config.yaml
dataset: "abstract colour fields from 500 small random pattern networks"
crop_scale_min: 1
color_jitter: 0.2
encoder_norm: "batchnorm"
encoder_channel_attention: "se"
encoder_stem: "single"
encoder_widths: [80, 112, 176]
residual_init: "scaled_by_depth"
shampoo_beta: 0.99
max_grad_norm: 5.0
final_lr_fraction: 0
Rows from block 9 of the encoder, named by matrix and row number. Each number is 128 + 24 x the weight over its row's rms, rounded and kept within 0 to 255. All counts start at 0. After the name is the row's rms in percent of the matrix's.
# convs1: 3x3 conv (encoder.blocks.9.convs.1.weight, 176x176x3x3), inputs 110-120, a 3x3 kernel for each
convs1.103 102 [152 100 108 141 149 131 124 113 121  86  89 162 113 120 128 141 137 124 151 139 129 103 128  85 117 105 111 107 133 109 148 157 114 116 151 110 159 118 128 131  65 148 151 143 106 167 137 123 128 181 117 146 131 145 133 108 118 155 112 158 130 150 152 155  71 122 161 133  94 157 157 127 121 115  90 121 146 138 142 113 131 105 161 134 120 212  93  98 110 167 147 138 151 136 120 130 149 135 122]
convs1.104 093 [139 157 121 121 164 134 125 143 156 111 109 155 113 149 140 107  66 131 129 149 112 132 168  95  82 109 124 101 139 155 119 182 115 144  77 119 112 126 110 129 110 109 146 126 150 127 118 103  77  98 147 130 141 151 150 125 141 162  91 161 156 153 123 130 139 140 122 124 116 134 143 168 145 138 123 120 176 168 138 101 126 114 120 102 149 178 136 142 106 124 134 112 150 137  27 133 145 159 115]
convs1.105 100 [124 118 123  97  87 127 108 107 117 111 188 112 159  48 108 138 157 138 140 106 112 136 146  99 148  96  96 160 119 128  99  62 115 108 131 137 119 126 131 121  83 111 118 152 100  93 116 129  78 187 107 124 146 117 104 122 143  98 156 139 151 168 139 127 142 132 129 215 123 123 139 113  95 123 125 109 143 138 138 123 157 135 168 134 104 155  96 128 143 125 133 182 111 116 142 150 132 133 113]
convs1.106 100 [ 94 160 138 118  84 121  95 187 117 131 122 104 131 113 122 100  42 146 156 172  67 133 108 124 160 100 125 118 119 131 140  74 100 129  89  93 149 125 146 122 111 141 125 121 132 155 124 120 148 114 138 107 110 107 154 124 145 109 175 102 141  76 134 117 116 132 136  95 114 146 119 126 128 146 117 151 112 143 123 120 113 138 127 128 120 144 158 192 127 156 165  86 113 120 103  97 111 139 145]
convs1.107 099 [118 125 114  97 124 164 149 110 145 122 113 130 114  97 120  91 144 108 124 121 136 129 140 106 110 113 105 138 118 104 105 105 128 101 153 163  97 132 114 137 133 128 117 162 124 103 142 148 161 173 122 150 146 129  92 146 136 109  97 122 125 157 133 157 136 155 127 119 153 129 121 122 162 116 137 158 150 116 107 125 117 121 142 130 128 111 138 130  87 173 181 115 163 109 158 144 127 155 103]
convs1.108 103 [136 128 109 117  81 119 128 122 117 139  91 132 160 195 174 131  89 137 116 159 148 116  25 137 126 115 118 118 139 130 132 144 118 113 119 150 119 118 139 114 135 143 131 116  99 138 131 178 137 133 133 111 129 117 108 124 150 110 168 139 146 117 117 162 138 111 158 101 105 164 147 173 131 107 122 123  83 107 106  95 130 104 101 104 152 124 122 127 140 100 112 130 124 150 120 148 111 130 142]
convs1.109 098 [140 117 100 131 150 137 150 160 129 148 114 143 141  88 103 145 112 109  99 132 125 117 156 145 162 106 128 143 112 126 123  99 175 129  80 130 106 113 119 131 142 147 115 142 126 118 116 180  79 118 142 142  91 113 146 171 109 128 169 123 119 123 112 159 120 139 108 105 126 167  74 194  95 159 135 197 192 185 109 137 120  96 138 125  90 100 124 131 139 127 128 118 146 154 110 132 112 112  97]
convs1.110 110 [136 160 110 131 156 122 128 139 127 133 135 135 103 177  92 110  89 123 133 133 120 139 120  94 167 101 156 130  67 141 133 131 112 139 157 155 119 109 136 130  86  93  99 144 137 121 108 144 103 183 112 133 131 125 134 154 108 135 153 156 111 154  94 145 140 131 157 137 133 127 107 150  93 116 118 127 125  92 131  89 115 162 130 149 130 161 129 147  98 140 121 104  73 157 152  92  96 118 138]
convs1.111 096 [122 114  90  76 186 138 115 105  95 144 146 135 100  96 120 119  87 132 117 141 138 118  94 120 134 113 148 143 139 137 139 152  76 129 172  95 133 117 111 131 103 118 134 116 125 168 139 129 131 153 131 123 184 151 145 123 143 121 165 144 152 106 158 134 123 155 104 108 124 130 125 117 137 117 131 136 124 143 172 125 115 171 151 161 135 103 163 161 137 152 106 112  93 113 109  97 111  85 139]
convs1.112 098 [126 111 108  99 129 120 123 137 126 139 170 134 171 119  65 145 116 127 131 106  97 118 105 144 137 183 128  95 126 120 144 165 148 145  85 100 144 136 158 115 134 157 124 138 142  86 136 122 102 154 112  77 141 106 114 116 118 121 118 146 105 131 102 125 129 116 185 117 139 145  94 123 126 102 158 151  98 127 123  92 116 135 154 147 119 156 108 141 177 135  97 185 158 100 116 129 103 120 147]
convs1.113 104 [141 128 149 143  63 122 145 107 140 148 120 170  88  99 118 100 113 111 136 146 129 144  81 144 105 108 125 118 139 103 120 140 160  99 127 128 128 128 142 107 123 102 133 148 143 120 146 126 111 103 120 148 148 105 122 151 108  96 141  99 141 131 134 116 151 145 123 110 152 148 102 170 147 101 118 118 135 111 107 123 128 115 153 139 147 146 137 123 126 163 116 129 144 148 136 134 102 156 133]
convs1.114 088 [137 156 122 179  61  98 114 151 118  89 121 138 122 211 131 123 145 128 133 164 162 132 210 150 135 132 139 143 133 122 136 152 171 127 113 101 137 129 150 122 121 127 126 138 129 131 158 107 124 128 110 136 153 138 121 137 147  98 141 149 137 126 138 107  98 141 139 145  72 113 145 137 134 134 119 114 148 136 129 143 118 122 135 143 111  83 120 138 144 139 124  97 140 106 145 130 117 134 140]
convs1.115 101 [139 122 172 110 125 102 137 105 129 107 105 130 114  73  99 121  93 130 115 135 130 115 133 132 150 159 108 112  95 141 108 160  77 139 136 101 121 134 112 113  63 101 146 157 122 111 152 106 154 107 136 125 118 156 129 156 135 167 114 137 122 163 131 112  92 111 100  44 157 158 142 131 152 159 134 126 142 141 108 132 146 100 134 162 107 142 128 109 135 122 144 111 190 112 118 121 134 140 144]
convs1.116 107 [131 157 135 149 132  75  85 151 116 120 108 114 125 158 142 133  86 109 119 135 121 114 145 124 126 112 127 119 117 120 141  32 112 137 126 150 126 139 143 129 128 125 145 186 129 129 111 104  88 100 141 112 112 139 113 138 114 127 121 108 148 135 150  99 141 127 129 125 140 119 115 114 119 134 153 132 147  83 134 102 137 130  98 157  90 230  96 128 132 152 103  80 104 139  82 148 125 124 153]
convs1.117 092 [121 135 152 165 108 125 141  90 133 154 127 111 122 172 127 108  93 118 164 143 125 138 148 113 179 118 133  94 122  95 159 106 100 113 107 120 128 131 121 129 190 137 115  75 152 121 147  98 130 116 139 136 113 118 135 107  94 163  83 120 144 111 123 134 122 147 166 100 144 140 130 123 113 110 122 113 144 157 135  89 158 149 123 158 143 105 137 120 112 129 131 110 129 120 140 100 136 134 114]
convs1.118 095 [149 133 144 181  82 144 166 138 136 152 109 119 109 117  99 100 134 145 145  93 103 150 148 104 132 138 151 130 134 135 108 115 119 131 144 146 166 153 106 131  99 134 106 138 151 109 101 101 167 191 151 119 143 129 154 155 120 103 146 168 119 137 110 143 110 123 107 102 107 113  88  75 126 114 140 136 140 139 110 120 140  89 142 122 156 169 168 120 124 131 110 181 137 128 123 105 146 111 152]
convs1.119 104 [140 123 120 134 185 157 103 118 149 136 128 137 110  65 139 159 103 129 127 133 155 138 162 130 109 134 163 130 137 131 159 179 126 127 103 127 119 102 119 129  76 112 131 131 140 142 123 101 131 114  82 120 164 106 147 122 108  99 180 105 116 110 108 137 125 109 154 164 125 109 172 144 112 107 127 121 103 125 133  95 141 135 135 130 138 119 137 132 133 139 150 174 139 155 119 134 134 150 126]
convs1.120 102 [ 99 113 105 114 146 146 160 152 152 147  95  97 111 133 135 144 158 153 109 118 156 168  96 150 127 123  88 123 145 109 117  64  91 110 133 124 128 119 149 135 110 157 139 105 169 124 117 121 147 103 126 125 127 113 140 125 129 107  94 127 128 162 133 126 121 173  85 124 157  83 115 106 139 111 149 114  83 118 136 145  88 133 113 151 125  98  95 104 146 118 159 163 106 141 169 169 147 121 133]
convs1.121 099 [ 97 159 119 114 139  79 131 141 116 103 143 151 151 189 106 129  87 166 134 160 135 131 120 103 136 158 113 131 108 127 112  80 123 125 157  97 151 106 142 125 177 112 118 123 129 108 147 169 125 171 121 142  99 123 138 147 134 100 155 149 121 153 122 154 121 148 126 132 149 113 108  99 143 183 130 123 177 116 132 138 160 118 138 139 112 112 134 124 142 123 137 162 158 114 133 124 149 168 112]
convs1.122 104 [132 178 147 106 151 126 118 139 100 144 115 139 128 172  99 132 126 160 140 112 121 120 165 104 114 121 121 104  60 101 102 114 147 128 108 145 131 172 142 122  97 124 163 125 120 132 193  93 114 111 128 131 148 112 118 152 140 116 121 122 132  92 113 113 166 165 168 148 125 154 144 108 114 131 139 125 108 124 129 133 122 134 113 135 164 105 166 127 125 109 140 110 152 124 141 140  86 130 120]
convs1.123 102 [124  98 132 133 117 117 127 125  97 105 144 132 140  97 124  95 126 132 129 154 126 112 132 156 145 149 148 161 122 115 117 126 124  96 102 168 123 146 143  99 130 146 129 116 132 165 139 160 169 199 145 153 146 162 140 157 124 144  98 154 133 145 153  97 113 113 106 168 166 137  88 103 148  93 122 131 126 160 145 150 153 139 156 130 115 161 156 139 126 118 121 106 144 143 190 120 157  70 108]
convs1.124 094 [122  86 112 113 185 128  80 123 130 138 155 123  91 170 141 144  86 151 128 104  96 118  91 165 145 165 122 163  99 146 133  94  91 116 161 128 138 144  93  92  92 157 150 115 141 139 116 135 118 165 163 134 119 126 144 113 113 167 182 125 146 100 110 139 113 143 105 181 132 155 125 132 115 164  92 143 140 132 128 133 132 130 130 148 139 102 165 136 142 135 113 100 122 129 141 139  97 100 139]
convs1.125 107 [118 129 100 155 146 113 101 169 103 140 158 135 145  55 131 149 142 132  99  64 128 155 128  99 109 120 135 152 113 115 139  63 143 122  97 124 116 163 134 128 161 184 167 130 106 131 140 152 127 186 142 115 155 132 121 138 102 150 109 122 135 136 139  98 119 123 129 102 121 136 107 153 149 166 123 154 134 134 154 149 140 134  96 128 101 255  99 122  98 135 127 149 127 112 161 132 135 116 118]
convs1.126 104 [128 127 115 113  71 141 127  94 136 148 146 130 100 135 145 141  80 160 110 138 110 163  79 119 109 154 109 114 108 141 108 132 142 116 145 151 127 110 110 112  71 140 165  64 112 160 133 150 116 120 138 108 168 114 163 131 133 107 174 164 111 127 125 160 151  97  71 140  89 110 121 128 137 129 135 153 146 136 126 130 155 147 129 130 143 120 133 147 134 152 138 133 155 149 116 131 125 163 124]
convs1.127 101 [129 118 121 177 162 114 126 106 150 113 140 118 107  90 125 151 109 105 139 132 133 116 137 124  98 118 135 141  75 113 159  94 127 110 147 113 114 112 153 163 131 131 126 109  98 138 168 104 112  99 116  94  99 104 128 106 124 126 125 120 112 172 141  99 121 103 133 144 143 113 116 147 117 114 133 115 131 127 133 100 158 123 129 124 156  96 105 160 136 171 105 116  89 131 145 145 116 100 140]
convs1.128 097 [138 114 151 103 120 119 163  84 131 140 113 120 151 144 126 117 144 104 154 123 130 185 139 134 122 128 135 110 106 110 107  93 129  97 138 145 130 146 147 158 158 134 126 161 122 115 110 102 143 118 119 162  28  82 148 115 120  98 101 110 133 142 144 155 129 132 133 109 141 134 155 140 121 138  94 132 128 145 108  92 151 160 143 141 131 116 106 114 148  99 177 174 135 140 115  99 138  69 147]
convs1.129 109 [149  93 120 133 111 111 119 152 117 143 109 152 130  97 117 108  94 152 139 122 131 116 147 125 105 131 114 137 133 128 126 172 134 167 117 114 126 124 131 113  93 113 168 112 138 131 135 127 137 159 131 105 171 109 124 151 131 121  94 121 123 122 128 118  94 142 107 163 122 153 151  96 140 161 142 134 107 146 157 103 112 111 121 149 123 106 156 110 101 133 121  97 145 118  78 114 153 168 131]
convs1.130 105 [118 127 131 143  99 166 143 112 172 174 161 156 126  91 119 112 147  88 120 130  98 137 117 118 115  81 155 145 152 110 129  64 107 135 157 134 125 179 132 166 105 105 122 107 150 107 124  90 122 101 129 131 102 120 123  97 125 160 205 157 103 144 148 155 123 104 136  80 139 127 104 154 155 126 129 128 168 153 136 149  78 131 111 117 137  82 124 140 149 138 144 117 138 126 178 110  95 140 148]
convs1.131 101 [117 122 166 112 126 118 127 105 111 129 148 129 104 124 109 166  97 146 144 142 127 143  76  98 158 128 132 133 132 151 113 153 110 128 117 133 116 124 136 137 114 104 152 157 120 113 117 144 140  83  96 118 163 122 131 130 164  81 182 158 130 146 133 123 147 117 125  83 157 124 113 132 136 158 143 120 158 125 133 144 125 140 130 111 125 193 141 125 153 133 111 133 147 137 171 124 113  96 116]
convs1.132 104 [128 137 132  96 160 104 135 128 115 155 146 135 131  73 173 144 118 136 110 143  85 136 191 105 144 125 136 178 113  93 126  98 142 134 120 155 117 137 121 103  44  89 136 131 108 188 197 129 128 120  98 116 137 141 122  97 111 110 101  98 150 144 138 143 113 126 133  78 131 119 107 130 128  75 119  94  86 125 121 162 125 110 146 127 132 156 126 116 143 122 148  90 122 183 123 145 127 135 182]
convs1.133 096 [116 149  99 131 143 135  88 154 140 145  96 152 111 113 149 111 145 112 114 170 118 139 112 100 155 138 142 122 134 100 113  96 140 149 117 129 123 144 110 166 106 156 126 112 138 112 134 100 143  45 123  95  83 105 125 135 127 110 143 128 142 141 143 111 194 160 144  99 158 142 157 144 130 148 137 137  88 138 135 106 125 132 127 116 133 152 113 128  93 144 140 105 145 120 135 156 110  91  82]
convs1.134 107 [ 80 112 136  78 197  77 150 137 102 129 127 130 132  23  98 142 158 128 109 133 127 130 138 105  85 125 135  82 143 110  98  64 116 120 135 138 109 161 109 160 115 129 158 140 133 122 111 122 114  83 122 122 127 140 125 177 105 156 132 138 127  97 121 154 167 127 116 102 141 171 165 119 134 108 112 131 108 134 145 121 151 142 165  98 149  93 150 127 174 138 123 100 141 125  92 121  98 122 144]
convs1.135 098 [118 128 144 125  98 144 157 136  88 145 120 160 131 118 152 138 137 119 114 101 108 108 147  78 141 108 123 145 141 138 131 133 108 153 136 101 111 104 126 126 147 121 129 145 125  99 129 114 139 125 109 117 143 170 125  94 130 151 126 160 110 140 126 112 124 122 128 106 132 138  95 143 110 118 142  99 115 144 136 109 152 115 111 121 120 223 160  99 118 120 151 124 154 144  68 118 131 140 156]
convs1.136 099 [125 135 117 128 136 169 121 134  94 133 112 141 150 233 141 129  78 154 132 143 116 131  43 131 158 146 111 122  98 133  98 183 132 121 145 117 107 123 156 133 116 106 125 114 122 137 121 143 167 175 139 142 111 129 161 123 101 103 112 139  99  97 134 130 110 133 160 132 138 124 103 140 152 104 112 120 171 123 112 130 130 120 112 125 139 146 112 117 120 145 128 134 148 146 146 148 153 114 117]
convs1.137 100 [ 96 110 156 111  73 160 157 145 149 153 157 107  95 151 126 157  73 146 115 132 174  96 118 165 103 113 132 157 115 138 145 140 147  88 168 109 131 114 144 109 172 122 133 113 138 105 140 155 136 127 162 160 144 114 124 135 143 166  62 141 170  90 131 135 155 109 119 186 112 129 108 152 175 157 122 135  98 182 121 128 155 164 113 155 141  84 114 101 127 119 141 111  94 127 109 144  88 115 103]
convs1.138 098 [ 96 150 120 116 168 139 130 152  90 162 122 134 116 144 107 138 113 147 104 144 162 120 127  82 166 108 136 177  95  93  85 160 119 123 114 118 131 102  92 132 124 135 162 129 166 135 119 101 133  97 135 111 136 125 146 126 121 125  52 102 121 100 145  95 129 141 159 166 138 103 144 112 140 143 125 126 232 138 150 146 148 155 139 159 134  85 110 108 108 134 149 132 154 148 144 135 101 107 136]
convs1.139 105 [140 126 143 101 128 116 158 120 153 184 122 156 164 192 140 142 111 159 120  96 151  96 128 147 142 112 138  92 140 124 152 153 139 114 100 105  99 123 131 137 131 126 135 141 194  66 133 124 178  95 130 138 133 104 102 123 114 143 104 140 122  71 148 119 144 107 148 137 154 138 164 124 131 141 129 150 166 135 135 179 175 121 128 102 124 113 125 103  91  90 129 108 124 142 108 116 141 124 121]
convs1.140 107 [187 172 111 144 141  99 138 115 140 127 130 124 145 172 130 119  78 105 118 138 140  82 126 109 104 135 150 150 119 152 149  66 105 150 110 126 120  89 136  97 101 157 134 131 132 122  95 104 113 112 105 167 123 122 115 149 132 129 131 123 105 123  84 114  80  98 122 130 115 128 159 130  76 132  81 111  94 138 127 114 108 145  94 144 118 103 140 127 139 149 137 171 113  92 109 111 114 135 141]
convs1.141 100 [142 138 109 147 107 104 119 127 133 115 147 107 155  58 117 119 167 137 129 110 159 125 158 112 117 131 137 141 137 117 120  82 126 128 163 136 123 122 112 148 163 127 124 108 115 116 125 121 131 206 135 149 173 129 129 123 120 118 114 126 124 133 118 125 148 125 144 172 158 165 111 128 113 140 135 132 163 128 148 112  97 148 158 111 119 114 118 130 119 115 127 146 140 124 135 125 128 168 133]
convs1.142 102 [137 156 154  84 129  97  64 146  98 137 155  90 109 159  99 166 118 127 114 140 128 139 107 106 133 116 141  85 132 148  78 184 154 168 102 128  80 141 138 121 178  98 112 135 113 120  93 114 101 112 130  99 151 155 127 139 164 136 101 140 154 167 118 159 150 124 122 169 131 120 179 128 138 104 140 136 109 106 142 141 131 114 156 103 129 102 151 137 135 110 134 110  80 159 139  93  93 106 134]
convs1.143 105 [116 135 113 148 194 127 142 119 130 112  90 145 150 201 153 177 126 131 134 138 129 121 129 106 119 140 108 118 168 118 145 125 132 142  92  85 113 138 141 104 120 145 108 162 136 120 136  68 159 110 125 113 138 118 108 139 138  98 134 130 125 132  96 124  87 125 142 112 126 114 122 146 155 131 118 131 141 131 134  84 139 119 126 127 125 129 100 156  80 131 125 127 123 147 115 116 121 147  88]
convs1.144 103 [105 117 138 141 196 132 133 141 140 109 170 118 187 120 125  98 163 135 112 105 121 137 171 162 111 136 106 148 132  96 180 138 110 146 104  88 125 134 132 122  98 111 152 143 131 128 130  95 186 120  95 125 104 138 107  81 126 117 174 136 123 133 112 145 107 142 111  98 147 141 113 105 133 118 111  90 146 116 142 130 144 135 160 114 115  30 112 146 118 117  78 114  98 135 102 108 127 145  76]
convs1.145 093 [160 131  70 143 157 158 123 127 141 151 125 119 130 148 104 159 142 106 127 105 113 126 117 150 130 138 153 137 108 150 166  73 122 106 120 146 152 130 115 122  45 114  41 181 157 104 161 151 135  87  97 143 147 142 123 131 155 118 139 148 145 173 162 118 125 146 130  41 159 109 151 139 127 156 158 125 174 122 130 143 130 106 125 139 149 117 108 152 100 127 111 144 112 112 174 143 128 136 132]
convs1.146 097 [165  97 118 141 121 118 134 112 147 110 122 103 184 128 138 135 128 133 126 138 109 131 169 111 123 154  70 139 146 120 102 151 126 111 148 119 102 124 101  95  89  88 112 124 109 109 135 182 151  70 144 116 182 115 109 153 134 129 134 134 141  95 138 112  84 137 115 115 115 142  60 117 114 110 121  81 169 142 125 191  97 150 145 124 139 163 105 141 113 119 130 123 142 135 189 160 120 131 100]
convs1.147 107 [125 135 134 129 142 130 134 144 147 147 162 125 130 145 106 113  74 108 133 145 150 104  86 132 137 102 142 126  94 124 166 159 182 140 149 165 128 149 132 129 195 152 111 143 111 132 153 113 131 132 156 118 147 111 109 140  96 145 139 108 117 150 134 107 141 135 137 136 143 109 148 126 124 129 121 129 117  88 101 157 125 130 131 122 134 103 171 126 105 139 118  78 145 135  77  86 125 167 123]
convs1.148 107 [109 135 110 137 129 198 131 105 106 128 105 125 178 164  79 125 130 124 130  94 151  91 138 158 131 114 157 137 168 142 137 211  95 129 123 154 120  94 126  84 136 135 113 104 133 113 118 126 154 156  92 137 175 122 142 111 139 137 182 178 109 145 133 110 139  71 131 145 153 121  96 158 122 111 143 135 111 125 127 138 127 157 143 133 143  85 128 149 135 135 143 131 123 146 129  94 146 155 116]
convs1.149 102 [112 123 115  96 135 147 133 114  98 113 126 136 113 121 132 143 155 109 133 128 138 163 121 145  98  87 168 125 130  97 159 116  96 162 145 138 142 149 114 147 119 126 102  89 142 109 130 121 156 148 148 127  68 117 100 139 116 110 137 112 154 104 130 133 117 135  69  34 127 157 145 127 114 142 126  94  88 122 139 103 117 166 132 146 145 142 138 128 165 152 135  92 141  85 146 141  99 152 101]
convs1.150 101 [135 133 141 146 163 117 160 104 182 120 107 145 115  83 127 127 201 138  92 136 134 115 140  92 145 146 131 110 136  95 123  63 122 132 110 106 116 140  96 112 129 169 117 156 160 155 150 143 117 108 146 157 176 137 111 126 126 133 134 120 136 119  82 116 152 104 125 110 129 134 163 155 123 152 122 126 161 137 160 158 132 147 141 110 147 103  96 115 152 175 136 111 130 148  67 125 155 165 140]
convs1.151 099 [146 138 130 129 157 187 130 128  91 122 146 110 137 108 158 106 150 173 116  87 130 146 154 111 143 108 127 123 128 119 136 152  88 125 103 110 147 144 138 135 114 109 136 102 126 114 112 106 104 110  89 121 110  99 121 127 140 109 194 116 160  68 122 125 117 117 144 184 156 119 127 123 111 117 146  96 127  85 143 101  85 120  90 127 139 167 132 126 124 112 130 157 134 130 138 107 125 159 152]
convs1.152 098 [171 124 141 122 110 159 123 161 115 126 100 125 150  87 166 147 157 139 140 131  81 139 173 105 146 100 123 127 161 127 114 164 186 128 104 127 131 145  95 133 131 151 147 145 142 152 134  92 139 108 193 137 100 117 147 118 175 113 106 110 111 155 136 133 134 118 122 179 129 155 104 154 118 148 150 128 168 166 120 176 135 124 124 110 156 103 142 124 132 137 159 147 113 142  82 126 128  89 152]
convs1.153 097 [130 127  98  86 132 150 127 173 128 149 104 130 156 139 133 133 107 138 113  85 134 119 110 148 139 117 107 133 147 107  60 101 157 145 159 145  95 139  92 143 148 163 129 108 111 130 115 141 130 141 133 101 112 166 108 128 123 172 106 136 136 106 115 134 120 143 131  97 113 114 120 112  90 119 125 107 164 163 142 136 105 174 114 116 104 214 127 128 125 121 115 126 104 146 136 104 115 183  82]
convs1.154 100 [132 145 158 121 177 125 101 138 142 127 112 109 147 114 121 140 179 122 113 205 141 133  93 170 137 143 116 152 104 134  92  90 159 143  95 160  95 138 157 141 211 137 121  98 130 119  68 152 134  78  94 133 113 145 103 132 109 142 180 173 141 116 132 136 139 134 139 130 129 151 112 172 132 117  93  99 186 121 109 140 115 121 134 167 128 111 121 114 122 101 149 128 132 157 136 103 139 114 108]
convs1.155 101 [140 116 105 103  89  79 136 127 125 127 150 143 142 133 154 131 124 138 136  86 127 132  69 127 157 156 108 155 124 167 143 193 129 121  87 107 102 107  97 137  92 160 112 148 127 104 119 146 116 102 122 133 144 109  96 136 120 104  92  82 109 220  85 123 115 121 114 139 124 136 162 147 114 113 126 122  75 108 155 119 126  83 128 147 132 116 141 120 102 123 147 159 141 168 160 140 152 192 147]
convs1.156 098 [117 132 110 119 106 125 122 147 110 159 147 117 136  48  98 132 118 142 121 102 117 135 112 127 117 126 127 116 130 121 171 109  88  94 156 120 104 137 162 155 196  88 119 150 111 112 141 112 157 151 132 147 102 100 142 147 153 137 124 157 128 116 118 109 145 146  99 147 129 114 136 108 147 162 119 135 131 148 124 114 170 132 139 134 126 200 146 129 121 147 147 101 159 150 172 139 108  94 144]
convs1.157 096 [148 121 101 117  91 175 122 139  91 143  76 116 135 118 138  93 164 134 139 141 143 105  80 127 141 115 153 139 125 166 134 129 158 120 141 117 134 142 149 141 176 112 111 133 122 106 115 113 131  99 138 150 133 108 122 147 111 119 100 139 175 115 139 141  69  94  85 107 138 126 145 139 110 165 156 123 164 113 158 109 149 155  97 156  86 114 133 139 129 142 161 117 168 152 161 138 122 148 113]
convs1.158 093 [155 114  91 119 121 153 126 120 142 139 152  96 135 206 101 132 142 147  95 157 131 125 137 122 123 137 115 169 135 145 139 195 119 111 158 159 113 134 127 146 110 131 139 147 128 129 103 134 120 134 114 132  99 147 130 108  94  66 145 113 108 123 149  96 141 134 147 127 159 128  93 111  95 132 133 123 122 129 117 159 129 111 151 105 148 114 113 136 142 118 138 114 167 173 118 142 105  96 128]
convs1.159 100 [149 131 136 148 129 109 153 124 161 125 113 110 141 121 115 128 123 131 142 137 138 129 119 143 128 117 111 126 101 121 110 109 136 125 117 119  99 125 142 127 108 160 126 137 126 106 140 153 105 114 149 148 104 153 133 158 116 130  89 134 144 141 143 137 141 153 109 175 149 132 118 123  98 135 156 142 138 157 151 147 144  99 103 119 101 113  94 112 111 105 128 133 118 127 136 139 107 175 121]
convs1.160 107 [163 115 125 120 170 132 127 155 128 104  97 115 130 159 120 108  71 135 161 111 130 113 201 118 122 136 119 119 126 137 178 157 150 124 142 122 133  98 100  99 183 146 138 130 130 111 104 139 127  76  95 129 127 103 158 130 120 126 138 100 101 138 105  83 122 133 122 114 165 139 159 108 121 115 150  96 114 124 106 142 106 129 113 134 116   0 158 120  95 126 114 121 108 159 101 116 157 125 123]
convs1.161 104 [145 101 108 115 140 137 165 137 143 127 148 144 125 193 126 146 129 127 125 133 136  92  97 114 136 183 131 129 112 106 148  85 159 165  90 124 147 147 106 152 117 119 130 187 130 119 104 146 140 127 106  91 146 105 101 159 148 125 128  93 151 138 113 117 163 107 148  99 148 126 107 126 138  72 122 132 162 114 124 125 123 125 155 123 100 206 112 133 121  94 133 131 127  98 104 148 112 131 138]
convs1.162 091 [136 115 110 143 209 109 132 113 141 162 154 132 146 101 169 145 139 142 140  94 130 112 137 128 150 119 119 122 125 155 133 146 112 129 157 141 108 133 109 114 105 144 137  92 152  83 107 128 139  87 142 146  83 122 100 117 123  70  68  89 124 110 128 123 162 134 161 199 134 148 155 115 109 142 121 104 131 140 129 111 137 132 109  98  96 160 117 122 128 112 123 105 118 106  31 138 120 140 122]
convs1.163 103 [172 115 127 138  95 128 128 144 143 110 110 128 123 159 110 132 135 142 122 133 135 112  64 129 122 174 123 141 139  83 153  48 133 128 129 113 140 135 135 126  40 126 113 129 142 128 158 140 166 143  94 127 130 119 157 134 140  91 174 119 135 117 135 105 157 114 113 179 108 116 130 113 150  93 133 113 111 101 116 128 164 132 111 122 136 134 139 149 121 116 125 142 140 135 150 123 113 136 141]
convs1.164 098 [133 141 115 140 192 110 118 112 103 121 142 122 123 124 129 132 131 116 113 145 126 151 156 127 109 110 147  96 116 126 143 153 121 103 129 157 105 147 134 139 111 119 142 116 147 107 161  84 156  99 119 123 111 101  90 149 124 153  96 133 175  98 127 135 117 123 103 140 132 120 127 112 118  96 149 124 132 148 137 144 105 100 132 107 140 121 102 160 122 134 105 115 119 124 163 126 144 150  73]
convs1.165 091 [153  99 118  99 140 128  93 121 126 147 144 130 139 133  94 123 135 103 124  96 149  81  94 117 126 115 100 154 127 105 128  76 159 132 134 135 144 139 139 111 157 134 117 191  89 139 156 123 133  94 119 122 174 150 151 144 152 160 124 160 118 159 151 127 156 114 124 114 150 129 183 135 141 108 140 111  91 162 164 116 138 139 119 133 109 172 135 131 150 151 162 146  78 110 118 113 130  99 133]
convs1.166 103 [103 132 121 110 105  91 130 113  91 143 152 126 159 178 147 143 106  95  86 128 143 116  81 139 120 126 105  93 179 136 128  39 142 131 108 104  82 156 102 130 147 141 162 119 146 110 116 143 143  93 160 140 132 184 149 138 107 112 142 124 154  98 153 117 159 127 108 199 105 103 115 132 128 111 104 101 168 110 117 137 211  97 124 108 142 124 112 142 127 114 130 146 119  96 165 132 112 148 128]
convs1.167 102 [128 161 132 111 146 147 118 122 101 131 116 113 159 150 129 122  82 117 103  98 145 127 110 138 129 170 177 126  87 132 109 124 187 152  89 102 124 168 133 103  80 150 169 104 151 119 112 125 125 125 115 124 155 163 134 136 120 128 135  82 181 134 135 119 144 124 170 151 167 162 125  96 142 125 160  99 131  90 143 144 132 132  95 116 145 115 155 136 136 112 120 106 135 152 136 119 110 193 129]
convs1.168 101 [135  98 113  99 136 120 143 150 118  99 143  95 126  62 106 113  95 145  98 101 160 123  60 139 147 132 122 135 145 140 139  16 152 141 109 116 110 105 136 140  68 110 140 121  97 147 160 130 104  81 102 117 122 140 108 122 137 146 149 134 149 168 148 108 135 116 116 154 119 116  76  94 154 107 133 145 130  99 119 116  98 125 133 155 125 158 143 111 143 113  85 189  87  98 122 146  93 110 115]
convs1.169 098 [117 120 126 104 104 120 102 155 107 121 115 111 121 122 115 115 232 157 114 152 167 142 158 138 130  65 143 135 129 111 142 149 122 142 139 132 135 140 141 137 185 126 138 132 143 148 124 108 120 195  91 139 139 123 113 121 125 144 137 125 117 130  97 140 139 140 152 108 127 137 138 147 130 104 131 119 109 136 161 119 130 112 126 118 142 124 135 125 134 142 170 163 143 154 125 126 130 114 118]
convs1.170 100 [146 116 118 153 131 147 116 171 125  88 138 111 114 161  67 113 184 117 113 148 125 133 109 139 112 140 157 133 129 110 123 192  99 112 118 116 102 128 137 162 116 144 154 129 140 120 143 125 104 104 141 153 133 140 128 121 129 131 128 135 115 117 147 149 132 118 103 162 136  95 113 137 124  99 151 133 151 156 123 134 123 135 156 140 129  53 146 145 149 121 143 121 136 129 160 117 124 129 127]
convs1.171 094 [123  95 136 109 114 110 138 134 155 115 121 102  76 106 132 113 161 140 136 138 121 156 181 121 106 135  67 128 112 144 113 194 121 122  97 135 112 123 130 136 168 128  98 125 134 127 106 106 116  80  84 118  84 145 130 121 124 118 117 120 131 123 120 123 142 140 165 124 103 147 145 115 134 128 128 148 126 111  91 139 113 110 127 124 126  42 120  93 197 114 115 120 157 138  53  98 131 146 138]